A small image classifier, trained from scratch: held-out accuracy 98%, 18.0 epochs.
Rows from block 10, named by matrix and row number. Rows with one number belong to one neuron. Each number is 128 + 32 x the weight over the matrix's rms, rounded and kept within 0 to 255. All counts start at 0. Numbers have three digits each.
# fc1: MLP up (model.blocks.10.mlp.fc1.weight, 1536x256), inputs 172-255
# fc2: MLP down (model.blocks.10.mlp.fc2.weight, 256x1536, transposed), outputs 172-255
fc1.636:182089124165158173140137175175081116139140113200125064144102121114091136100079162143174145085162148114050135114118180166105118036159118124176074123132087151044175127147113120093114092148126100138087193115132136126142116099100152157071125110186145085173
fc2.636:049124138107100028116159167108157136052089126218172105074143186183097163157129115128055166102158164159158192012114095137150191171042073117143126150169065180121203171143060186137095093134216205112090107145118109098091148108135048079091183080133158121129
fc1.637:109111082096081164105176121154203149072105185098167150104169153164118200085130099119169088076178132071128159113127072167164087149179135126108132129084103125149166168128212112117123114151146139077108090138185160103082105155088107110144125110122115150164
fc2.637:168131100098099066136134131153163154073146131135095121116167077121133162151156122091157150132141142205053113150129140150069118115084076101142100101108175107043099152047181153119146157089217149111124138109178104122121154160117097133126149169166112115057
fc1.638:142142156122114141132115123156107096095147146094162141109186141092158100117127129098096152150079067136121116102115117139135156147106176125155139131104109103154154102170102116198122134186126070124120132090161110111124115143073146092123105121099115153128
fc2.638:138141167104132105087153125131093109120134137120146126115111095184147090098179114153157131149152151155159150117121119140120193133125129094112092138128090158128142144168137099100127147101119119116114118099146139089121116116126137110114115135101153117151
fc1.639:110141120126129143085131216186115154106164081125096165153142182131129117158126117115159165073143101085154122127156126113130067097152105145147121163133094146125159099144187190130107116164130104138133117181112114165092160109092118142107135072136153114139
fc2.639:138135133110143119097139132046101131115151126154127128181133138119159108141185098097124148108144161166140129126151171202119099152156074104111092109138107152169107121130142116091112160161189157088082130122132197134147165130131103079101136130099170138102
fc1.640:200183115233156133127153116153118198125121091128133133152094087088133139147114135168173134142123108083065053151141155140108120098153100145143077086141109186077236180095122088154148113149116126166117176112128109134108124105117160127059119092156162098111
fc2.640:061095206082099017110140128110145135123134083146190186132105200145061145133072114172049180052107191168139156057137106202130135154153159076127087104148132146208195111126084171167133106151167185067090077110123193142123152112147126053080148099121170111125
fc1.641:120134150155092175080146208084113125137099080174108177111203111098116135121095126095132102128092039090094134104161131106120195078145164119140116139140173151115151182162100125223084117133112127183155104185119111164119162203143074129181093084147159123149
fc2.641:130115119133186163065079089062128118129164143148074110183121056156160144190114028124194137136125199186130139148159128164103134116083075120144103034068142138098112077134088170130154145153206164100075125098165148101153134132112104115113093148103044106143
fc1.642:159108105077157141103156163099186151114165117146129127103123146152137125134065102123168104180100123071161128120125051195138117072114164078172069109100182170150152122098159112190135122158151168144186139116189124112103132113175114143075129105176111109105
fc2.642:147123144145128139129147147144102151124147099124130147125139059144135098162169157149122152123128107108093137095122159130126093160112113122105136129134093168087130162121134125125126152147172115133092105171126110130095175114129141098128162152135123164124
fc1.643:199148144139145160139126187133116110130151105134126137122155148113109132101148100101163222124044074131146105069137135105099108083129131089164185138092105144131154160126151153133145162110142138101153131114123142148121099150153130159108128086077152175161
fc2.643:146142154084144134094113136118117127118180108164112153184107092144161107133137081140153141107143196172131092142141141174105091182119135101127116140094137142167131141080153149074169124095178155110089106120139156105151140116111126189100122121139093137117
fc1.644:123108100129123167151174132087135113129169097136110200190075128116108147126087178120137149109169170131077080102133082115144131081124056097121129104117147187118131066136132115166136102126125092194098168112155134109122123123122125117102056139074028147165
fc2.644:134122094134131103104111165103136102146151143138135135111118072124134105129155113197163118142142155153108185162124107134129065162074151176149124173138103159064112110121173145087167149070135120163081134155140113113170117116132079153113146174154097142084
fc1.645:131116098080188105110143170126146133062140124160157136175162107096162056110178150117098111117144107113099088123115152086125112159152163121055114129130132140127125159107086173164072136120176132082141147155125116157118132107099160115142113128135096107130
fc2.645:119142158124159112141119139115063168143141159119100143122124109120125170144127181130123096154075096146109150153154095094130154119129140186140118072184122118113153090217112166153116136126115092169086124130159102183086097105130171137111113124108126133160
fc1.646:117082125123163151157099143130083113129110150155123123134151109111101135137130124110142140123152117108123139114111152150103185103117120085158051130104108140155197098101166153198137120146146111071123120122156145146118131152125164123136095119178141102125
fc2.646:126110092135157140139091134063107115086095144089150116108121091099090090107119151150098149104121109120160207175098130100126137155123124134140122123180085146063143136148135123116117120143145166152102140205143105141087124120134102139134132114166120157125
fc1.647:136123154126137149128155109143107142116216146123135108105224130085167128102100070161125188138067043118113108086149106104129094154100143125179141191152135198128133165111105165154120163136134141093163158154148127088110089104146107147161111121074138178106
fc2.647:145133118106148088098112118103133114107127141095114123136120088156124119127122131137156128123128152151143114123116133179093083154106124151133095176119105155104120158121142124134156125102143145135081137118180116111149156128123144132118094132138142139118
fc1.648:134102077125172108136143140167149176115189131117142132080144092175133148085102115106128095134173130117108103154104141179109137111127105122140114121092123156128152132144181126170108144151199148133120152141129146173122158138177141144127112081099096107168
fc2.648:101121102167121170126086125091136138073142136105113107109121088166162094124157180101120145104184133124099139117130131125116129119105114129139157085169093117108133122147158084077117129143099111146098147169141099133126118150130139145143134157141137120100
fc1.649:128120201128123134092137145167126170119152122157121158135123128112101113092114088084145206144082123117180100181147108149144067127107090177086100125131135139158153138173086140212120123182120052150065155210144061138117143113108166110062088146101095127140
fc2.649:109153175103164138053106151123101192142154108205096162073129172184137089123125066132112180114137255212137168116141121122137098193104140099126126119119096130149177162134142185134158152147135177096078142101123164132125104130117055088077149127121119150163
fc1.650:134125117126135120087146121142132112105141191167107124151155114088151178123138149131099180150111103114120089104156156104127088149106104074132191094156183147187181129121101190130084095135172052177142157166150063125095124106105123107140069119144099122137
fc2.650:114141099162116101130174151144162133103099113131141115089130096188073133122155096090142132145120140151128161130099134147121127152122130172131116149128147148094119163068135141119126120118122132137120099171149122158144125137127080093105154149126094088067
fc1.651:099163133133173140111216072150058158123122123110108159088125185111105125091155102079153055118041112116088122089151053126156196196149163092141108106140111177083168116116135159124108092129162142141172098147174136144123130134177148054175105091145147186122
fc2.651:140127081116111101137181156109129123096119064181168100117079151125126122147148121103079167097096102100159143062102097132105145182122126135107124150197096146116125228098085133078071114132165141101143106125160132141078137119124104109122147088114172180127
fc1.652:175104118139187183146080072120125164052144161112067152112128159113161167128093192165188111167161123126102088089103088167174134135161099135193121161097177096144105108152154155142138064170136058102083143123110126077119104154094163072132031131090087161158
fc2.652:125123075118129046107095162078173109148120127175108109078104111131097150078141087196169162086089148145140201132099096111097090144066129180133150151161097164064127168173158162114126136114137182121065102119142160089151079136131043122105090139144124203148
fc1.653:131099103142087125157127198137109105147093160196124112119165132123124159102109124142169096141067147089099149135135073188118130109092162130135091148079143169140161114115097125152129080131146126207175135100136144127113134115144113132150118114143144084138
fc2.653:175097140153152170156071126102114111080124137108103145146153067162129110141181134110135162113073092164091153102115147127115138103124108126107136123120093164078116131111143093125139133144130144129131150158160116122118148141133131073111175144109126079121
fc1.654:147149132187170104152137092158110139111149138120107129075115136165111160102109132148139089097164144110067140140163125162124081170133112129131119118120081153134109110103127113120118079196145094129148137115174163108125098106144132132168121140140141119126
fc2.654:128150095111126096145124135184171113092114122169122113156130137097170162169125113091116136140096117125100160141126130161113149163125144121133093156143145127124135102123152147124137140107162175119130111159129108121136152131115125123109140160119151151088
fc1.655:127086150125117135106160143154209145127157139159084098121133122085119139104114125099147182097062095146114124106147065148110115148051089168149156170139147126135143149124132131193110087124097137203105152141111099099124130154133159156102091154095051128157
fc2.655:131148126137149118081140133128117129112113144106106121151130129134117150133119099156140138136163164151130131078134127145118110158118100145155132133110123144119141177110144145104156122113145162133141128134129113168135145125127102147134137144117106163102
fc1.656:069114156061166101195133182099179126147122117157128125129140148143143120111090140139161076154154172148075139122129122126141083164066135120092079144097169154160182163165192157223090121139142166129190064107153151062126185120086173110125097103116133110168
fc2.656:110126128167102155158098140104124112097102098098155141106139088132090139151142085121133093138072093120092154085119142165122147148129135231124091193140116112125100096095195117165132120106108152114136157120156098100123164133128098133147133129127085080084
fc1.657:177069156165166157123133117130128145109171142161152148098149138099107164084070162180114145126139134124081101076120071153124128139138114183127130137079172124135096086126146139175145119140137082150130130095145157098091098122090103093153118138098085106138
fc2.657:128113101111094108107125149120135110102152152154108128140107129124167146133157118183130152120083145161095149117144134118110128158117122133110131158132108169090110166162157141103156139113145167092054130108148106103183111109137082155109103143130132128130
fc1.658:165151150099125156137145148147132178131206138208093119121119126090130130102133102135058175164130167136173100114135109118066073114136156099202170122137111101161177096121134227112061119147161110136123130153142099135120110156119130149088079131169098111127
fc2.658:153108133115081071141171157134123110158127127174150117099135167047102130165096191156122103147115117106115168090138120185176037116176110126156122110144175099155131110110107189123097120114141136110158093106117153153119132112129132077127128109104138136131
fc1.659:163151172117123117128142182118150135106143154097135149090166148077108118104134047124141208138061081156136116118143070167132110186090104128116162149154123192146146177185082112183132124130108101100124129156220095115135108120107128104131108152137089127172
fc2.659:123177102090166122078148144183130145123174122109118140174104114156124097137158099141171156149150195133090132148149164166069101193114093136106080169098124137112159166140109188043175160108178182103144120058114112168225189131112105142120175143111119170117
fc1.660:203096123096148143128199119184114189135164143176081148123075133104139068143131084125112184133129085077117124141177105134138121108152125126113145092123065116149154190123147181077139130139177128157144114118136080124103130115125120144144110095155102139105
fc2.660:077123138159140157166110161145142101142112113128161100135126162124089173133145128148078148096125123146129143059119086128142146143137126133107139121165164172193186076079117156151100102144118163124181120134125136147091149133128058134114137110119134114129
fc1.661:149136140087197156130132082160096132095194118096138118100096098099151102103129148120138111085170115122138056152137131113150142191091123085119139107096110137101109127168160187113111122108146111149112160165140137142130178113139109132134146103104073152122
fc2.661:082125123148125110183151115162136110104086101134127118055143148116124154153119153123147144122140110115146163110118102105122100134108126175146144176200157126107141132107138139135121113140110104165107164179121122192096119131132098114108158112136143146115
fc1.662:109086136142253089142103077161118195088088176103135137127069092127173085126162112143127111132198116145148032129124120116132171145177125121164138119061114091153088128073185164214132100138156097111061091151092144155101109119108187046178134082107103132165
fc2.662:074134078115206080158102127073122061107150149138138136079102060082166189147121109141164111117112104126138157167072092088046090122066171203183161150180129215073181110144141146101106102077138154156078138184130060143125090113122081167126114158221157124167
fc1.663:140107100120108220187128142097095090158184121084148158220115190158131169123049117121146128167123185138086059140159075143173076122099090000181130137089101192134155171129137143138149115148124134164155208121204166086123145119139056104109127118063057169147
fc2.663:145080100129159141098058120043160050180139188084065100183119047067229057121175064165177050135055118132122080183140151147116163085076133180145067160127106122112094063193163122064157147115104189152035124109138133121179076173119068158121083202141097080127
fc1.664:076095127126203092188164186092114178145118113210099120119133132143085110124118136070127141159109154124107115149146148148091150075099108145100104151138170177129193042170117104131117060106139114100177121161129091166101108111070144134117078137178101103179
fc2.664:078101110176127104173084136110121124124048109152156120069158094081088128110124125136127133109141095108105178128123139115142172112120147114132140109130104130118124121155126131124091110121117103147115148158142130123087146129126103106145126115127162055070
fc1.665:107129115130062196195122189119146109132152181112116121173126130111128163141061110137126070132152188122122098084140102146168088151157186088083133111101120182153140138106125140164115112211185097132136108076157118184111156127152120144140136152119114127154
fc2.665:175129157163135114143117135143124132098127144125080125101158095096146158124135110112182112120111100072114121148117149123127133085097128144137090097107154085102090132166137111141111158101129166112068142113137115112122121146123097109141118149098096120139
fc1.666:175110183125152094090136106129201161082127163132079137112208135109156169092127106155176179146084050173091149158205114149125085118128179161141130170121166117148128167127145139168070091162134131135130133146148052114122081171067136145165076163101112164144
fc2.666:114152125097133080048134154144134133175180151110118120088111105155144109124153101175166146143128213142102192105130134115079058229087079155125102116082133104090145218058130194100159127110188183149109124096175142087151090124114098129116103191156097164142
fc1.667:105132140120148120085139111175120145113151164127110109148108109113124145125104119085149133126158137132109059104135156114116127142112073110147157080138124135131172145118135196155102119139132083136135112174137072157123125088142122125119110104096101117137
fc2.667:115120148127128110134149131139116117115133113115147121114122130167103117148121135117141119139102128157151140112120112135125138137095146174132117156165112139105130140118143128126117123132102103130094139173132122128131098119130117114116139136137133098129
fc1.668:131155100060157126112091162107100163121169126171097149074175147154136169106147118072125154105171126106128108070143145112144119075152167133167137108122131057218104080160135143134121094136153192121155120169116079104140093099142092154090111147184082125174
fc2.668:175105158084173107109098135126080091143091178111149133179135180062099184133086162113124109099126100059180137097137189202186133118188085089130132111086089150176209089233117144160109099083069109074114144111106121148174144121118146139129128115085134110172
fc1.669:122145073110133158226143135118176096006170149130104088172165069128116189127120112106189114035136122074148109108164075125085213085157147108148060157138125165132174179112130125113114088164146115168107118119142118205104100163089177128145126146127101110135
fc2.669:175135096126122152165166119181129154160133164104132123054107145115086098086064152157196131128119127074134153168130097096122058101101157128122135144186148079068113136232177096108119132105176183153162119157149101060059129111118147153150079147157165113099
fc1.670:089125170136166168159132112116070092165118087124152129131054141161104173144116166064134145125191161104150126062131135168102158100079107101145145110085143150140131068139167112185164117130147069112109152097168170139097157147140129101062109104075042115136
fc2.670:137145076092114101068087124048145065181158129153118143126092101193184112098164080173193123133156217148140168168137098186098059180116133120119068199087121128120157095161165191109173141091172157154076089113147097092168084138134094143108104177163054102117
fc1.671:132100138162147109176103162141104187135160098184096149100143194173102087107132100111167129087138083142132105203185121186085148161105110123119104117109176219104163157145145154142119078171125122108138197078179164148076119143093114108092121151167166111177
fc2.671:099090139174110078173145114123124091121057136144126154176156134098103147141168163060106092098207101144183145179133141142138146059118120148159152125137103129152131138124117116123093084135082056131141134149111140154079180142133150126133150098137150041099
fc1.672:099168190103108163088126247101145062144083094111114170132129162124150123115133083154117137084087049110127165100149152110106132052153174125154061113117123121180149153154154124218104110144154126148192104134159090237117152139078131159130130124132166095120
fc2.672:115137111080183097074084095071125118201173138153107127145108110154172108178123048131185108104160178175150160155140149136133080099085103137130094113120119138145125090204136158124131141156149154156041137109163178064173111128132150136140061117145115126151
fc1.673:157126064081113123114121172111091069097119128117121120126119113144110138151129104127119091130094102133120125111123079143140170109149091091112144100125134121123147156132162191135071110111144128182153109124132095221155125106140125119134086100112089155130
fc2.673:119122127170094148113126115126117167086104138111126122149126095118148116122183161134149142138148121127112147146145137136128137104114126132129130116125129084109071125143174116092106144112137096138087136154131133140150134126125119136128125135134117136095
fc1.674:138117135115194124076193117158140169083126143120115112133146111106149097122155126086139110144140140123113043137158121170136127142152117115127142129092127118100116158144127172157121132149171099139105161142082139202085104104102170137122120110109119129126
fc2.674:109136131114141086161116129104120149103111147149118127074126084120122142132135133098134131133117122153166139154141144091160138121136144145153173150178122115109112102181125158145098121133152088161150136164115117156086119127133117122103118168149145126171
fc1.675:094151097161119139173107176140207157083120160161144152126136143095118156062063078139138166076104144090138183056137021159163122151169112141112090100069116142103142099118163136150125109149176104177130100117139119090072141128135146092123165087048111129100
fc2.675:178146120165130195169114126163155162132150180109088149146143075137107105144140128117200127119126084143099112198156142083140111062114125160100103121098101127088065134125174045137109137109151140126044137153174093113168128143123124136131134187105096133102
fc1.676:175105132177085105139135140154155146151153124164072188139111198109135181163149127176147175130106111055095133145129107123169142189093156116089150146172122141133156104117128118107040077145166131150122144088164146101134116120146132104095128120113150142116
fc2.676:162149128157098099160212126148137098155110111126167124138161155115134143187138157117095111135095077128102117103125147126152155106119168134156144127102145137144143130137114183116108138152150108129133128120165108179084176150128132137109147120140150108114
fc1.677:171137120129160160117152122111106128133121124115117169107120138135130153115138139110131146142099115082161123055144110107136123104147184082147107116102114149140186134142119116118136105106139074104124110160139152103139125139138139085114118111071144184156
fc2.677:137134124084108076114146137107099138070176106177102138094132126127185144140113132164115141111110154141134126090116097153101118168118141122120099147146141146117119132115177133110151155089157141113093096101188145117096117117138118143116135105126101142112
fc1.678:131098122150107160190138110157102132142123156095076147149148096129088045124142118135201145145112143144178131097107082114105171160120095134121125091143143183140150066135176131113101153155125139128146140138157154113131101170108111127106120083116131176148
fc2.678:123136170099089119160217155137128110121106149112131105111134185076126149122053146148078117083041135058153112112091147145176168154130130120132162081140119090160137100164130143153123142155100152110147135097089135119095134119146132103163141081097187093157
fc1.679:166130157117096131105132183079125101070131119152160146080221120106104098094150095147185116123021032084103105107157123113104166080125206188130175141144205083142146180135082150255072103180089107151159106136150104179144126157116116163151094098132153067114
fc2.679:129140125097169182024088109081150232125206151178064131147100031191192089129143084183254136160188255194062140136175159156078108176060117108141059109082160127118102145125117194118230204093239172122069060074228126075201113155128079097107068174107054114118
fc1.680:168067084107112122118181085113125119132141147078117126158109080136167171141149155160126144138105148106134061133129143116051152090174052118138122117128146079186118102103121178125108130148153112132119110169113155121141081130076136123145135138186109135115
fc2.680:122115088138162154146132102098075141121113196134113183122114141200116087127082174129157138136116137133206138181136131082160081103135132154133185141127096120131169146190098086122103116113066130121113140188138102100108096104131180168141083131128123129134
fc1.681:191087144089104155106235108132127165095186139138129175127161141126142144064122137064146163127148114096103098053122081155145178131166140057215177129084126149109147168146190159112086099126203114145135113162173081114087160154170195114156086177172103101107
fc2.681:138149113151094102148230163219144166069127106158154111130129129205107148141134141103116167141122093132133143118107120136108050167111100152106171154176170130067132216100131152104099126076176150127203112162129096162046152117126087136143171104169126121101
fc1.682:198107081125111200137090090115134135098148126121127115155123110137161077117177124129149148166129143162110061108152107110147097131076113109137111133129148121142188157156155222110118094121129078063121136154170157132122113185159138074146121148114109136109
fc2.682:107114102081107167118094096022121148250104149154075158175131150151168093145148150130094066113115122138131123168125138127197140047149155137112098088075146084215182101200079125155115160165053101130107126075182164055195082144143199112160042138081163086156
fc1.683:108168131105121144096111142114130167098065131051133136155132117100124082103141131112138171141106117145097110167115101137154128165131172083102146144118114180141184192121095089227135098179082069096115150152193096186123154156102145115096101135090117125138
fc2.683:099152154112169178095146134113130128164126109142136133136106176159153124096134119151095143112091142128131147107117138124152176132135120089106125134124115130135176137131101094149137173184147169117130136102151164105179131094126123130121151102106138144150
fc1.684:211052103120129095111140127149141075102140103138119145143196129127169171061144111127143146105175133113141091102116128159110119113178140052094188127039115163072135151139138191103111133165161176127123124092129111142094146111135107131133088127133110098156
fc2.684:136091104141119098197202135208137143057113071176173106119125165137128148237085113065065183158165100172119169098143094124129068185136128085171200207198164153151112198038097141099072076154122019166084166180139150136121171139121145175103187097171098123068
fc1.685:156130113168126221132150119119113099106101107077060115159127112133149085124163163072137182179104119136114130152160108100128059108127143150126103113124108109109137096116146191146140121095113099118144163129158143128116140191152154142134099130091144140084
fc2.685:104108109113118164121123131086124123208111137181118117164130141165141122101126145113110124096120122153158144148133114134148098127155138125090123132126082117170137132128086116145098128179109085147119119100148161098149112123137186109122119105106154156118
fc1.686:094142123153114187162139187160136194151136142155019154114144075147172121114141092161168142167123171120100125116121137091142147095117110138102132151156093088195200062105165181102071068150112161123160117180171135132131157198114149162068102111100116092151
fc2.686:123109162102159174173115161091114033126123119098202124121101184067046147143065138089079127050014103053152184094093134127174025149189174113162186115159114134176197040167095107164091091155061133124172097154075114178068184115125077084139162111109211082126
fc1.687:067144140163131149135151175121115157120170149120089141120112109104164111097132121118183091142061145127112139162157109138166138142086114107124141119099128127127151096121138135177129096151110123131104145172223135107103153143132152127155072123071087113130
fc2.687:136111117123118128115116111136129110104104118126145138152133108130103096099129110122112135115152104119128129134142157172146136119169128154145115151101073075141100097105145130124127128131105162124165111148096121112184133136129156094136130122105143079084
fc1.688:110112109045204155158134134075092109109156092122076145198190119107126141084141121098122137115113133120155152105107136110066150086202108101142067125099118139116163079130123148133092091145175056141114080195162153134117136143065148131110096176201043102182
fc2.688:101147084163138103186154168146178142145085168070192103079133166064057132181053175094072137149097037086155134123125127073170149075118083096145168088201123150116142163150116078143073115152103101134115162186127105156087136106123146133165151109148214091163
fc1.689:092093063126174181121154072143148151114134175051080126134107143212085160137171092155153135068126160114179116134118078141080147095156183130120142089083133127183088077121132116193120124129161101132064109167103085138090058172098110132109134066143116113125
fc2.689:184109157165117106143100088113088120073123171133096156074151082110156119160130142175159091133132095097126130139126121095161141070117124121147101071096099093119101121169164116127156175116140147094054131159120136091149101140134143136157088137130146069159
fc1.690:180121119116119193137145164151103136110126100126076116162086116166131080123142119113108175159144106123108127129135098104100062171141146110114167148114119120129147190106161182149167132130143076153164167144124095116107145137128098143175113128086138153111
fc2.690:118125143128111143153135146162145158147096141169169099180137180131152130186153137125079159124150087159143127137175107116188204104149066156097137065153153116165128149129107141166085093219113131128139147124116142139117140149132122107140138101073144102146
fc1.691:187076135136139161133108137138146136107175173149104128118118091070160085112165113105116161200175169180143093048127111099094128180078137106094148140118152129190201097169089157094091165131183081081096207141138160130116161183160116084096124111084124175137
fc2.691:112109136088113170132149113098139136228124188123093164180125186053138129160096150158074084127062126117115100157104132156200132072189145099134114097106139091198180073212063127179117174156062129112149118099130152103140114116134154119158065162086185043149
fc1.692:061129129111156130119133053104123065108119131106151093106149154096132118099133091114150136086170113121146122094142148173112159146145154128137076122138163154136107163162117180139151113152165102155088135140156101121105123109126069120163156118184108169156
fc2.692:136139138126157071125150131180130174111122142143155144116134146133078163156098113107085131098111113072126143151127132122151083096123116126145169134199155133159147128152147164147125120161134087139124122130111125155107124116127134138120152125148171140154
fc1.693:183083147135097130113157127114159165116166125124097148126139146106188090110120119125124146133143144095135090151103124151113139110135088106150122129124120193150152089131131179083126126130205079134136134153133129140088133136159126112167053159158106143151
fc2.693:158125125125097114121189145158137128152128123140120120144131152138113112133108134113121134144136128122136138148123118150122050124139152111146139128132129109120137140140147130109114129117148143115152117117128148133110120129125139109131107124151130117114
fc1.694:114021119138146147139170079137103120142107117124110156101134170116078114056192146100218125124123095131093112121101092167116215141055111120141091137052154216105107142206136111094127135098160131182122133092144101148117122138146144154129147103114097192111
fc2.694:094117146106132139166220158195127062157138115153200078105096191075099151116096167132062196087115115122194147086106120096174148139119149101146206154199126131120176159156088103151111083171139034171182130168112119168064124113130149090123160093123162143132
fc1.695:185132122096075127080097124173220154103158155074091158164179160087152142096096094154120163118054088119145118114135059121107148126128171139091193137118126125140137161137126142224112113093139130182118152160145063094132159127132137104127088168138098115159
fc2.695:128135135147142106078168132160123157083156118068135142128115100126113145150145125153170174159116181088110160169132135142085055156143128138128120155100132107092150179129100169098138155116186191103116115105101126158155169149104068129129194140101134188141
fc1.696:134151122141112143129086116169134155114174096159117144146140162133130092101138110113109140133123122129126141130121082119099146079132178109160134102167141103132131110121154150058123129129162144098113131113150193108122155106102117098193083090114129101112
fc2.696:147150114101118122148140120145103094140157103184142107118096132108119174147114121152096110141110108123124126129117093156114143138123116146104158148173153130126134118150108133124104156112118110134160126103168132127119115142135115137125133150136137148163
fc1.697:167059122116141137128169154115129096164175108118125129151126135125140095119130119132052116112090133084122085144144108131132115167129155104127119113096179137139126191127151164084111113161164080133173122136142153151093165103085099102134106150103121115132
fc2.697:111148164125131105143150141124101146118104157151109158160138102208156124115144119101155136106116102143170164130131124127159108122149144132103146143145100108132092102166179102111133142148157079156066140137106122153107144127121093144113114131142144089116
fc1.698:132084151119148105110132144151140180092098136129057146145122088110131062146164083145157152161141147153103141176133108172102113169132114124149115157086123087134127132160117119151138061133120127107136119171129058104091076176106093109174086181136127168122
fc2.698:092137136125171098126137120120149134158160170149137149087115142138117173107078105119122118072103159169154173126084091111142065117090154175149143160157080164095203139137129123147110130142088125149100122159085146119127096117130128165128087125142165118150
fc1.699:190114082101183153105119129136150113151156083100153153127114137108108134119105120188165136119149065092168132171125104109081156108130089094122197166118081179145172080128111120075079098176151145107104133146158141090114081062097093135065128100184112125164
fc2.699:151093117105103120161108095124113169189131166087104113100135143081104128116045138188108095080146131090152115127123110104161074064121160167137164107154138105156154020204091120131122132145104097134119149166140116141072095139135176128139090134154133135157
fc1.700:104115120168106132172115137145148137176125111203100128129099188125092175127135121105169138088104144111124129127151128132127177109151144135171113138122128169152114178156107113133100110129147121103119095086142111138123144150149101115125130123163139172118
fc2.700:120107127143130107126143129145124109139122118112131103116125145082125178152130137107110117150144138108129110129118151114132175114144133109125121070137126130170148121158114148154143121129130147104089116135160119158118114134129140116108137096127119095162
fc1.701:061144137116124144113111205108043098163118171082156139148062186169159191125106098117091169085180152110178168088159141204145132145148113054133165077084110203130105097097104144160166163116143124129184111077255112216082157103130178146117127096069111121157
fc2.701:164138128105108122076106139051127106143145150068048166171110069149177119114228094129209099130114191153141113182164155229119129166084078112110068087087097080142123086197149174093162150106148158166055143072165167122215139148133132145132095176150105125095
fc1.702:117135122069122174089169168147140098119125131111084117121139107095122154085122089141134064113140087057155089107191114100157148141144141133124127127137140145173197156156105124160097092138134086099125098118136155208150134117135131184111104054094155102151
fc2.702:138112073130115123125092059107139146102128107132087131120157032106200106146204094114171106128150117132074126158137153150090192056080099173111092074091150090088085115147145093137148136117163122117077154109165145144143160158137154120145093127084096045113
fc1.703:147097151120136149152119102133130163114167101108104106140109126145109161132127100118107154183109115129122053108129106161109192159080141099138162130088081214131122173096088110143120164162151120087093148108117178149083095161135129149105072127112041108132
fc2.703:091107137112118127099118124143097087158131128104161130167137131050159112107132103182137116133108131115128053146141169167165166083155156127142089102080122077176107083120125128114178121144135156117127124106096119146147139141122095128140142167113145128113
fc1.704:125089051112181150113124176106219171070115147088143118145136119151162137119064089109167121054104114093154131097132049138120138151168066042125145150047113115094101167146200172104121125144143108153095110124143106117089127118159153089125120127116122146164
fc2.704:216119135116115164147155143171145158136160169113092125103140097127168118169137159147197146157147112159097070126160124098115051078122076123114104092156166096083090159123177118084111168116198082133095131130146087110111113150119170100151151161119095114095
fc1.705:129132109136145110131096146166142147115106144061122132118114101098133157125159100034133119113194153110126089145135156115126145173106164093131044154103116089143136145167182139159117071117147112133116148098081077216113102101131131160151116128101122141146
fc2.705:118123128127160075153129134090125136160139134174101168099126111114119145141110078124145100099096127136120113172114104104130117071087175133143126158154112132106117072167145111123118121167175108157104124155177137141085094122119142132118115144147138107172
fc1.706:111111143107136155112121118104126117133101136064123141130139137175143157115106148155079088103141100080095129150158126142138162095134125133155148133096135141146130090159107123190142121135114152146141124152128105115117101162126137121123115115125121118108
fc2.706:150103137107136114123132089113143123144128164084099157112110115109123134194128069148128103155149096137111108130135131122122149116128145111125131102104137140155155096117095164132167151141125154119111148096105118124155110149136140159130124133134103146144
fc1.707:158048148116163124112130114146131157145157102172138137137134106152133181116086159161125105123130153136109139122141076162136118116160145098141152144074138124164118149127220124127117129163138115120129110110102172108119096167074135073169132144058105143150
fc2.707:156112077105134116146155119138147106093149159171115123133118112142190155155143089185138187153081115162096120136140132103137128153127116102103110124128116137113124129080143145108138137148190181130091144123144111099161099143125105133120116154128118171136
fc1.708:168126113116170172104097127137111177051136136151095180148126103114176083114146118132102137139140151151089106100121141107134103126109170105151145151135125075165173080127185148095104082130204157096121149158148111207157130168099114104102120142153120150140
fc2.708:076127156099163145140104116081115114159108166141133162163098151072152149155087155103085142079086116151147138133118125114162123105159151099161138130119138173152202079199064115177129113164091111142124130119132131103177160118132123162144081144115151094152
fc1.709:076176167057114125116131174167138073119188157112098144100175206160124120084168123086117174122145070135181173111119148134091118194110125071120150140090150112178163111202161185178070159161179057129112130135166161150110125189112098092076085107112061138190
fc2.709:117143138106154131093112109079141116048076070173109098165076101182071159154111065059094180067147174169129157139110131190148106181143108168110128183074046127167178135126138097145160108161084143124176155144161155124137137128137123122114138092087118175154
fc1.710:115160105135139144168104132137136086118166120138132138129157138125110140119111142112166140150115107160116124124118134119127089159094106070117139101120129130153162057146166159134103147141154124109123151105191165091084131106149131120102098108141117132139
fc2.710:131107103143117121138118135109139106155120102151142135130116123126115153094123112104108107114119121124140153121114139177119119124124120122135118188124129109118137136118115101149129134129088109122168131117164121123149101128133125107124118119104146101094
fc1.711:110124125175109097151114138145166144134134134122083154133132108092131128135153129175203089194127126157082119065120136107164193121147129117127134131140119154151170138114166139089103149103132113101144149174198125105106150165128114134102099111121138119118
fc2.711:101090198097115097150098122120148070136158146112155165133083162126138116173120145138094129105018075096133138123143143105144138131168167104142134109150193106190133101180052137102125104162121147106094136102100130108117134135121111109120100087110180141140
fc1.712:195080129096151216169124114077133152065175152123127103179125110142129164134161160127098077075091089098127024143132108060090097151148110103076166123111135115152158146132138209122081095143141105093134146169148181214133157101146166138158127166126077110129
fc2.712:124111111152133157164127097107094109139095139110125139127123122130141126118101174101149113113128070127160127143134126090165140088124127130140151139143133108115124098153117100099118113127081106137102164163126127136110138151133104149136115137151166112100